From a checkpoint of a small audio frame classifier.
Model: log mel input, arch quartznet, norm groupnorm, activation silu, depths [2, 2, 4, 2].
Data: trained on tunes sung on syllables by a formant synthesiser, 39062 training examples, 68.8 epochs.
Rows from block 7, named by matrix and row number. Rows with one number belong to one channel. Each number is 200 + 40 x the weight over the matrix's rms, rounded and kept within 0 to 999. All counts start at 0.
# convs1: first pointwise conv (model.blocks.7.convs.1.weight, 288x288x1), inputs 192-287
# convs3: second pointwise conv (model.blocks.7.convs.3.weight, 288x288x1, transposed), outputs 192-287
convs1.55,162,206,222,159,233,248,128,254,251,245,167,180,149,205,229,225,165,204,210,214,174,188,162,153,177,167,163,185,158,171,150,242,190,151,221,153,197,215,228,209,187,205,200,190,263,225,154,193,242,175,240,265,87,203,188,209,193,226,190,170,240,229,180,189,220,207,245,209,215,212,165,253,158,201,168,217,222,227,187,179,181,231,125,194,201,227,184,247,202,187,222,298,205,218,164,207
convs1.56,264,163,238,279,163,224,146,182,161,216,238,184,263,205,196,231,187,235,182,194,159,187,256,269,201,145,169,151,223,214,202,188,203,146,225,151,180,165,219,215,153,201,126,229,238,196,220,204,158,195,203,197,201,202,249,140,180,186,227,213,212,97,199,261,221,254,182,161,182,200,245,208,207,241,191,240,208,213,158,176,153,216,245,182,200,156,177,165,164,144,243,247,299,172,163,219
convs1.57,158,186,203,238,191,137,243,179,176,311,206,216,213,223,185,256,243,196,172,177,188,193,161,131,260,217,213,162,208,296,224,140,221,161,204,213,263,190,203,254,329,149,246,117,163,195,127,239,167,167,192,151,72,142,215,204,195,292,134,149,139,215,263,185,170,221,263,221,253,182,202,207,170,180,209,235,223,202,96,204,183,201,272,285,232,113,234,208,214,167,320,189,143,160,232,220
convs1.58,203,260,200,86,211,258,109,208,98,196,173,175,262,221,90,176,205,159,207,181,142,287,187,281,211,213,212,164,242,181,146,163,202,167,141,220,189,256,159,201,158,189,217,110,199,173,326,197,179,362,245,338,196,256,219,200,170,132,217,278,188,178,210,240,211,168,148,223,155,217,229,204,192,222,272,283,196,184,171,201,219,256,219,200,200,154,126,226,164,224,226,209,228,225,152,176
convs1.59,171,167,173,218,179,186,149,139,174,131,227,190,227,181,185,163,185,234,181,179,196,203,235,179,188,126,232,212,191,175,202,159,214,175,258,219,221,159,191,206,173,276,188,229,210,252,179,283,185,164,200,223,153,129,214,197,250,263,211,207,175,255,250,195,145,200,233,225,165,193,208,181,222,191,189,151,128,210,197,219,219,254,203,267,231,243,213,171,180,133,148,243,197,223,179,281
convs1.60,167,224,148,237,166,157,173,121,219,274,195,310,216,163,261,240,118,190,217,174,243,228,234,171,223,192,266,246,266,216,240,256,170,190,259,136,241,170,202,190,95,214,245,212,169,223,160,210,240,194,220,196,198,234,189,194,160,272,259,228,227,205,149,272,154,225,180,136,156,162,250,134,204,203,191,198,171,163,144,147,203,187,166,234,215,206,213,193,170,195,162,178,218,218,242,219
convs1.61,287,185,231,226,222,128,183,264,194,374,179,152,188,187,208,111,211,192,243,248,216,158,175,158,240,237,229,187,145,213,227,179,154,187,220,186,172,257,232,169,181,195,98,184,195,279,200,309,222,129,209,86,245,176,204,220,215,295,166,230,125,213,248,247,166,181,230,209,45,230,320,242,179,198,187,129,215,227,218,180,241,196,209,107,103,147,130,217,195,200,244,226,189,219,214,235
convs1.63,235,208,210,219,192,186,149,368,224,154,238,120,236,156,224,227,196,305,254,179,218,228,239,193,216,190,149,219,161,262,182,194,228,249,163,196,247,179,182,272,154,152,226,183,232,205,308,245,96,162,290,176,167,208,174,238,153,253,198,190,173,203,208,102,204,138,113,217,186,260,270,197,158,224,274,243,234,149,229,108,192,111,210,155,199,253,226,210,174,159,238,215,219,223,202,213
convs1.65,221,190,170,186,203,159,105,260,190,271,162,283,198,247,219,200,127,198,215,238,189,260,219,180,156,224,292,176,172,212,211,191,166,273,229,213,252,166,188,205,265,179,211,348,179,271,249,210,110,264,227,172,187,238,206,225,172,189,230,221,224,145,121,257,190,243,208,140,202,227,224,174,226,217,210,190,181,227,225,195,255,183,228,206,202,249,221,204,229,225,161,208,203,183,142,163
convs1.66,171,169,190,346,234,161,124,206,213,209,210,186,165,221,234,118,211,191,272,262,163,291,165,187,182,262,152,191,213,186,163,232,229,174,142,223,152,210,216,128,168,189,217,195,185,147,170,168,152,184,168,205,252,197,188,147,187,186,275,160,166,245,191,206,156,206,209,246,167,148,201,161,205,201,182,195,151,267,217,214,161,196,224,259,232,188,190,264,131,74,224,158,223,221,196,150
convs1.67,216,199,173,195,205,264,240,166,185,149,197,229,247,205,254,243,154,130,181,266,237,331,205,205,177,256,181,328,153,205,241,218,244,198,235,227,102,192,223,229,202,189,210,236,169,203,141,234,207,206,283,194,190,320,225,195,232,264,203,76,144,199,273,243,155,223,104,298,203,123,188,121,248,217,189,249,178,198,201,197,212,169,220,219,265,147,221,187,177,208,197,219,172,217,86,139
convs1.68,179,166,193,138,197,202,235,217,223,230,212,252,208,150,192,233,329,279,203,294,230,170,250,169,239,231,269,269,226,250,200,230,135,234,190,202,232,171,185,134,173,189,213,199,201,158,221,274,83,183,242,235,331,145,150,215,165,161,221,205,100,195,270,214,146,185,120,265,217,111,205,182,203,206,193,173,177,229,208,225,273,263,202,211,223,236,239,189,216,278,197,171,214,264,219,164
convs1.69,197,147,208,143,140,167,177,250,172,202,262,264,160,175,251,195,273,141,224,204,176,228,242,180,169,176,231,213,221,179,198,175,119,215,77,191,194,180,210,260,172,301,183,239,228,299,261,204,244,166,190,202,260,161,120,109,175,127,264,208,210,148,187,208,188,217,148,162,214,160,273,183,211,212,233,218,194,214,200,213,199,254,215,128,244,260,164,254,225,214,286,186,209,209,222,281
convs1.70,133,185,197,264,152,274,183,187,221,178,194,207,207,212,147,185,174,248,183,157,179,205,226,160,236,232,144,170,204,188,165,282,121,135,228,225,233,208,191,116,135,248,186,185,174,151,242,250,161,214,237,169,238,284,268,248,313,177,208,185,272,214,276,199,189,165,221,187,178,149,172,231,188,146,177,149,241,161,180,235,196,202,194,110,164,209,131,187,229,225,290,179,250,226,221,217
convs1.71,221,301,141,246,196,192,228,150,174,195,226,211,269,197,241,217,195,229,211,238,99,257,167,181,240,195,251,161,207,222,178,162,150,216,251,228,138,213,137,265,221,187,207,196,139,296,223,268,268,158,185,147,257,269,116,141,203,149,221,118,192,181,205,157,209,227,212,178,233,208,225,215,197,222,270,186,216,180,87,140,226,166,99,194,224,74,232,246,170,219,235,173,271,242,173,244
convs1.72,288,166,189,280,231,224,225,228,152,259,212,144,152,138,286,241,219,206,215,291,194,140,168,164,209,242,247,257,276,183,248,266,213,262,233,218,233,163,165,187,179,230,167,175,179,202,98,212,170,138,192,196,233,207,195,239,141,155,147,197,221,235,230,223,180,174,236,239,201,218,211,177,221,213,222,235,197,223,218,206,189,201,236,175,183,163,214,177,209,109,208,236,157,211,240,215
convs1.73,200,148,202,195,173,246,192,195,249,206,178,103,178,165,236,261,225,214,209,187,191,170,197,219,224,220,236,147,220,178,229,194,222,211,121,202,183,153,221,189,185,195,170,202,179,211,222,249,204,199,229,197,177,214,254,200,221,217,201,204,262,136,195,200,234,235,172,171,177,176,248,203,232,199,202,190,411,208,202,249,208,226,156,197,209,190,208,190,194,143,197,300,183,147,222,161
convs3.55,177,216,229,262,151,287,260,275,226,232,215,137,141,177,178,212,152,225,206,216,181,161,225,244,187,203,227,177,156,270,242,143,213,202,154,244,195,191,144,197,225,195,228,158,150,234,117,183,151,146,182,273,205,151,270,193,123,188,249,201,221,167,201,175,221,243,137,221,252,163,217,271,219,272,254,198,205,175,220,186,213,155,141,228,191,177,249,253,158,141,167,162,246,293,225,267
convs3.56,211,177,174,220,204,203,212,233,258,145,254,182,190,240,168,175,250,173,177,217,170,192,218,178,126,207,186,208,223,194,145,173,260,168,176,226,212,163,274,178,222,187,234,216,169,175,232,209,225,184,157,143,181,164,223,329,213,123,131,208,242,256,197,171,187,231,198,131,185,223,212,127,206,242,175,183,163,201,255,109,153,201,201,190,238,121,213,141,210,222,113,253,188,213,224,231
convs3.57,225,228,157,255,189,273,205,242,154,248,159,212,158,210,174,184,135,203,222,202,78,157,172,220,203,149,162,191,196,222,145,224,157,203,240,200,259,221,217,234,225,169,281,248,204,204,201,204,255,172,245,191,202,231,239,222,202,199,250,322,187,112,187,179,13,258,99,199,123,190,283,136,211,172,207,227,184,185,242,139,186,195,223,201,268,260,223,168,201,218,321,258,186,130,244,197
convs3.58,267,263,264,223,190,262,316,228,167,201,182,272,142,245,225,222,264,178,211,196,190,178,152,205,180,217,174,221,189,202,150,155,181,211,162,204,187,221,166,202,261,179,218,270,174,198,194,187,225,154,169,206,257,213,207,242,182,173,183,316,154,235,201,270,215,211,246,57,157,193,142,271,149,204,147,221,237,160,236,141,139,188,195,152,170,136,204,256,146,268,236,141,156,288,153,245
convs3.59,259,168,212,161,220,189,162,214,174,186,255,183,217,221,237,209,174,244,225,186,202,223,364,146,188,226,254,177,215,176,271,241,190,290,197,124,203,198,223,304,122,204,209,215,208,202,188,188,276,196,120,196,168,223,201,215,209,197,239,198,313,262,240,276,225,223,175,188,156,188,277,235,201,189,227,153,270,217,193,185,186,188,195,211,147,223,236,286,204,259,129,198,242,158,184,159
convs3.60,181,191,147,139,142,241,154,237,296,134,167,191,173,201,156,132,216,272,159,241,156,240,176,165,224,242,230,202,170,178,229,233,235,213,195,219,156,178,260,157,239,226,242,262,259,208,180,190,187,238,242,182,217,159,252,161,174,215,233,271,219,209,224,272,217,189,202,236,122,237,225,226,159,194,161,289,325,157,161,277,180,228,272,142,233,236,228,270,218,208,251,175,177,183,225,116
convs3.61,178,192,166,278,150,234,157,133,172,245,176,183,171,180,126,155,156,143,164,254,220,186,202,173,160,212,286,184,159,195,248,159,264,180,189,166,213,161,238,176,153,114,218,198,191,236,137,184,210,234,231,151,183,165,189,220,286,211,201,197,206,275,187,239,155,204,315,207,187,200,212,211,189,300,229,191,163,314,202,201,199,214,241,235,233,67,150,215,277,197,200,259,199,187,125,231
convs3.63,139,297,240,230,147,164,234,146,249,200,168,129,203,257,258,227,257,177,137,154,199,276,275,263,200,176,287,191,190,177,222,246,210,250,181,207,215,130,182,208,236,172,207,170,181,239,266,209,241,222,174,148,187,296,246,241,276,210,208,123,173,209,222,159,260,157,197,145,186,140,166,161,223,128,303,107,199,193,170,184,175,119,156,182,258,132,172,153,172,54,224,232,182,196,250,114
convs3.65,123,207,212,172,191,153,235,191,224,137,208,128,204,141,169,193,205,161,232,205,207,245,213,169,192,240,338,188,213,145,216,175,138,190,195,160,186,179,185,191,183,133,270,214,202,205,263,198,219,122,158,229,219,184,239,206,189,235,220,183,186,191,188,190,291,190,237,189,200,218,181,159,234,158,214,197,210,142,141,186,219,178,225,287,182,137,114,171,171,201,177,156,170,232,178,287
convs3.66,149,153,210,181,188,178,175,155,167,156,156,262,210,264,214,246,163,206,228,334,193,305,157,265,150,210,170,233,249,187,172,240,244,184,208,194,235,172,188,137,195,142,180,216,195,227,225,219,219,218,206,106,196,210,165,163,189,222,148,208,141,152,202,172,250,204,201,170,208,233,230,257,218,163,176,242,205,201,158,180,172,313,252,175,107,216,159,185,239,195,193,224,244,211,172,124
convs3.67,193,207,166,192,190,212,162,149,247,216,200,172,195,209,243,275,228,279,184,203,252,152,203,197,248,295,228,238,166,168,234,274,163,259,269,195,218,153,238,229,195,146,147,98,221,156,201,172,185,106,265,190,162,154,243,315,178,191,201,193,198,195,192,239,212,266,165,273,267,153,252,239,255,153,138,251,244,210,212,171,232,178,165,250,163,329,208,171,178,216,166,192,145,181,214,315
convs3.68,186,229,200,174,252,127,196,96,204,241,229,119,191,184,285,192,45,203,157,257,190,293,208,203,165,267,191,171,210,136,183,218,221,174,214,144,146,199,149,220,254,177,71,174,198,229,207,217,200,117,244,219,178,222,62,159,245,225,186,105,172,193,209,175,241,224,190,130,227,213,145,239,210,226,181,230,158,200,157,200,275,218,181,228,198,212,241,277,213,232,233,197,258,130,170,205
convs3.69,135,208,174,227,216,248,266,282,222,180,162,261,142,177,173,185,176,271,193,176,229,227,132,154,285,162,197,142,166,167,213,147,200,154,185,188,182,173,161,204,215,203,131,190,236,207,194,199,198,235,271,179,199,218,216,224,186,106,234,187,162,211,202,241,222,234,222,199,138,241,222,204,192,182,208,170,158,164,247,252,183,169,222,177,153,222,199,122,227,149,202,253,128,156,176,218
convs3.70,179,176,130,172,257,170,229,201,184,185,219,183,257,179,237,300,205,218,227,233,187,201,173,213,232,232,112,156,156,144,195,151,134,110,203,197,199,184,222,199,187,233,259,146,170,211,207,185,200,172,161,201,209,132,214,237,130,190,206,160,213,330,205,217,198,214,167,134,230,207,236,268,195,194,211,157,245,206,169,241,160,166,202,224,205,198,188,176,190,169,212,206,275,191,148,126
convs3.71,280,150,191,204,161,266,262,168,249,278,186,208,147,188,186,212,226,189,154,161,349,227,196,223,202,202,279,225,190,205,200,178,179,146,217,161,203,185,199,173,176,204,200,176,166,187,177,227,199,195,216,209,202,189,218,194,171,203,217,60,174,216,189,181,110,212,130,153,170,147,183,193,193,161,258,199,279,163,192,207,206,228,221,156,179,318,256,148,233,241,189,185,220,107,237,180
convs3.72,109,176,170,212,202,221,253,230,262,204,116,258,190,194,160,234,186,229,111,237,227,174,168,195,139,161,151,208,235,223,222,170,249,264,233,142,158,138,192,236,186,193,252,218,231,159,173,186,251,182,241,208,236,129,191,217,255,225,153,147,166,124,222,155,236,293,174,50,239,221,143,213,207,162,209,298,295,172,247,153,224,167,246,320,222,203,208,174,211,168,186,182,219,248,198,254
convs3.73,160,204,219,217,180,178,210,213,164,137,173,115,223,225,205,172,174,247,205,122,188,225,181,248,206,194,168,203,234,244,245,179,157,242,144,186,213,270,222,229,177,206,205,207,172,217,155,189,201,213,195,174,205,210,155,237,200,169,200,190,175,186,236,155,180,177,171,210,182,188,258,207,158,198,145,200,248,187,233,210,221,185,239,207,205,174,218,182,213,220,171,249,212,164,183,217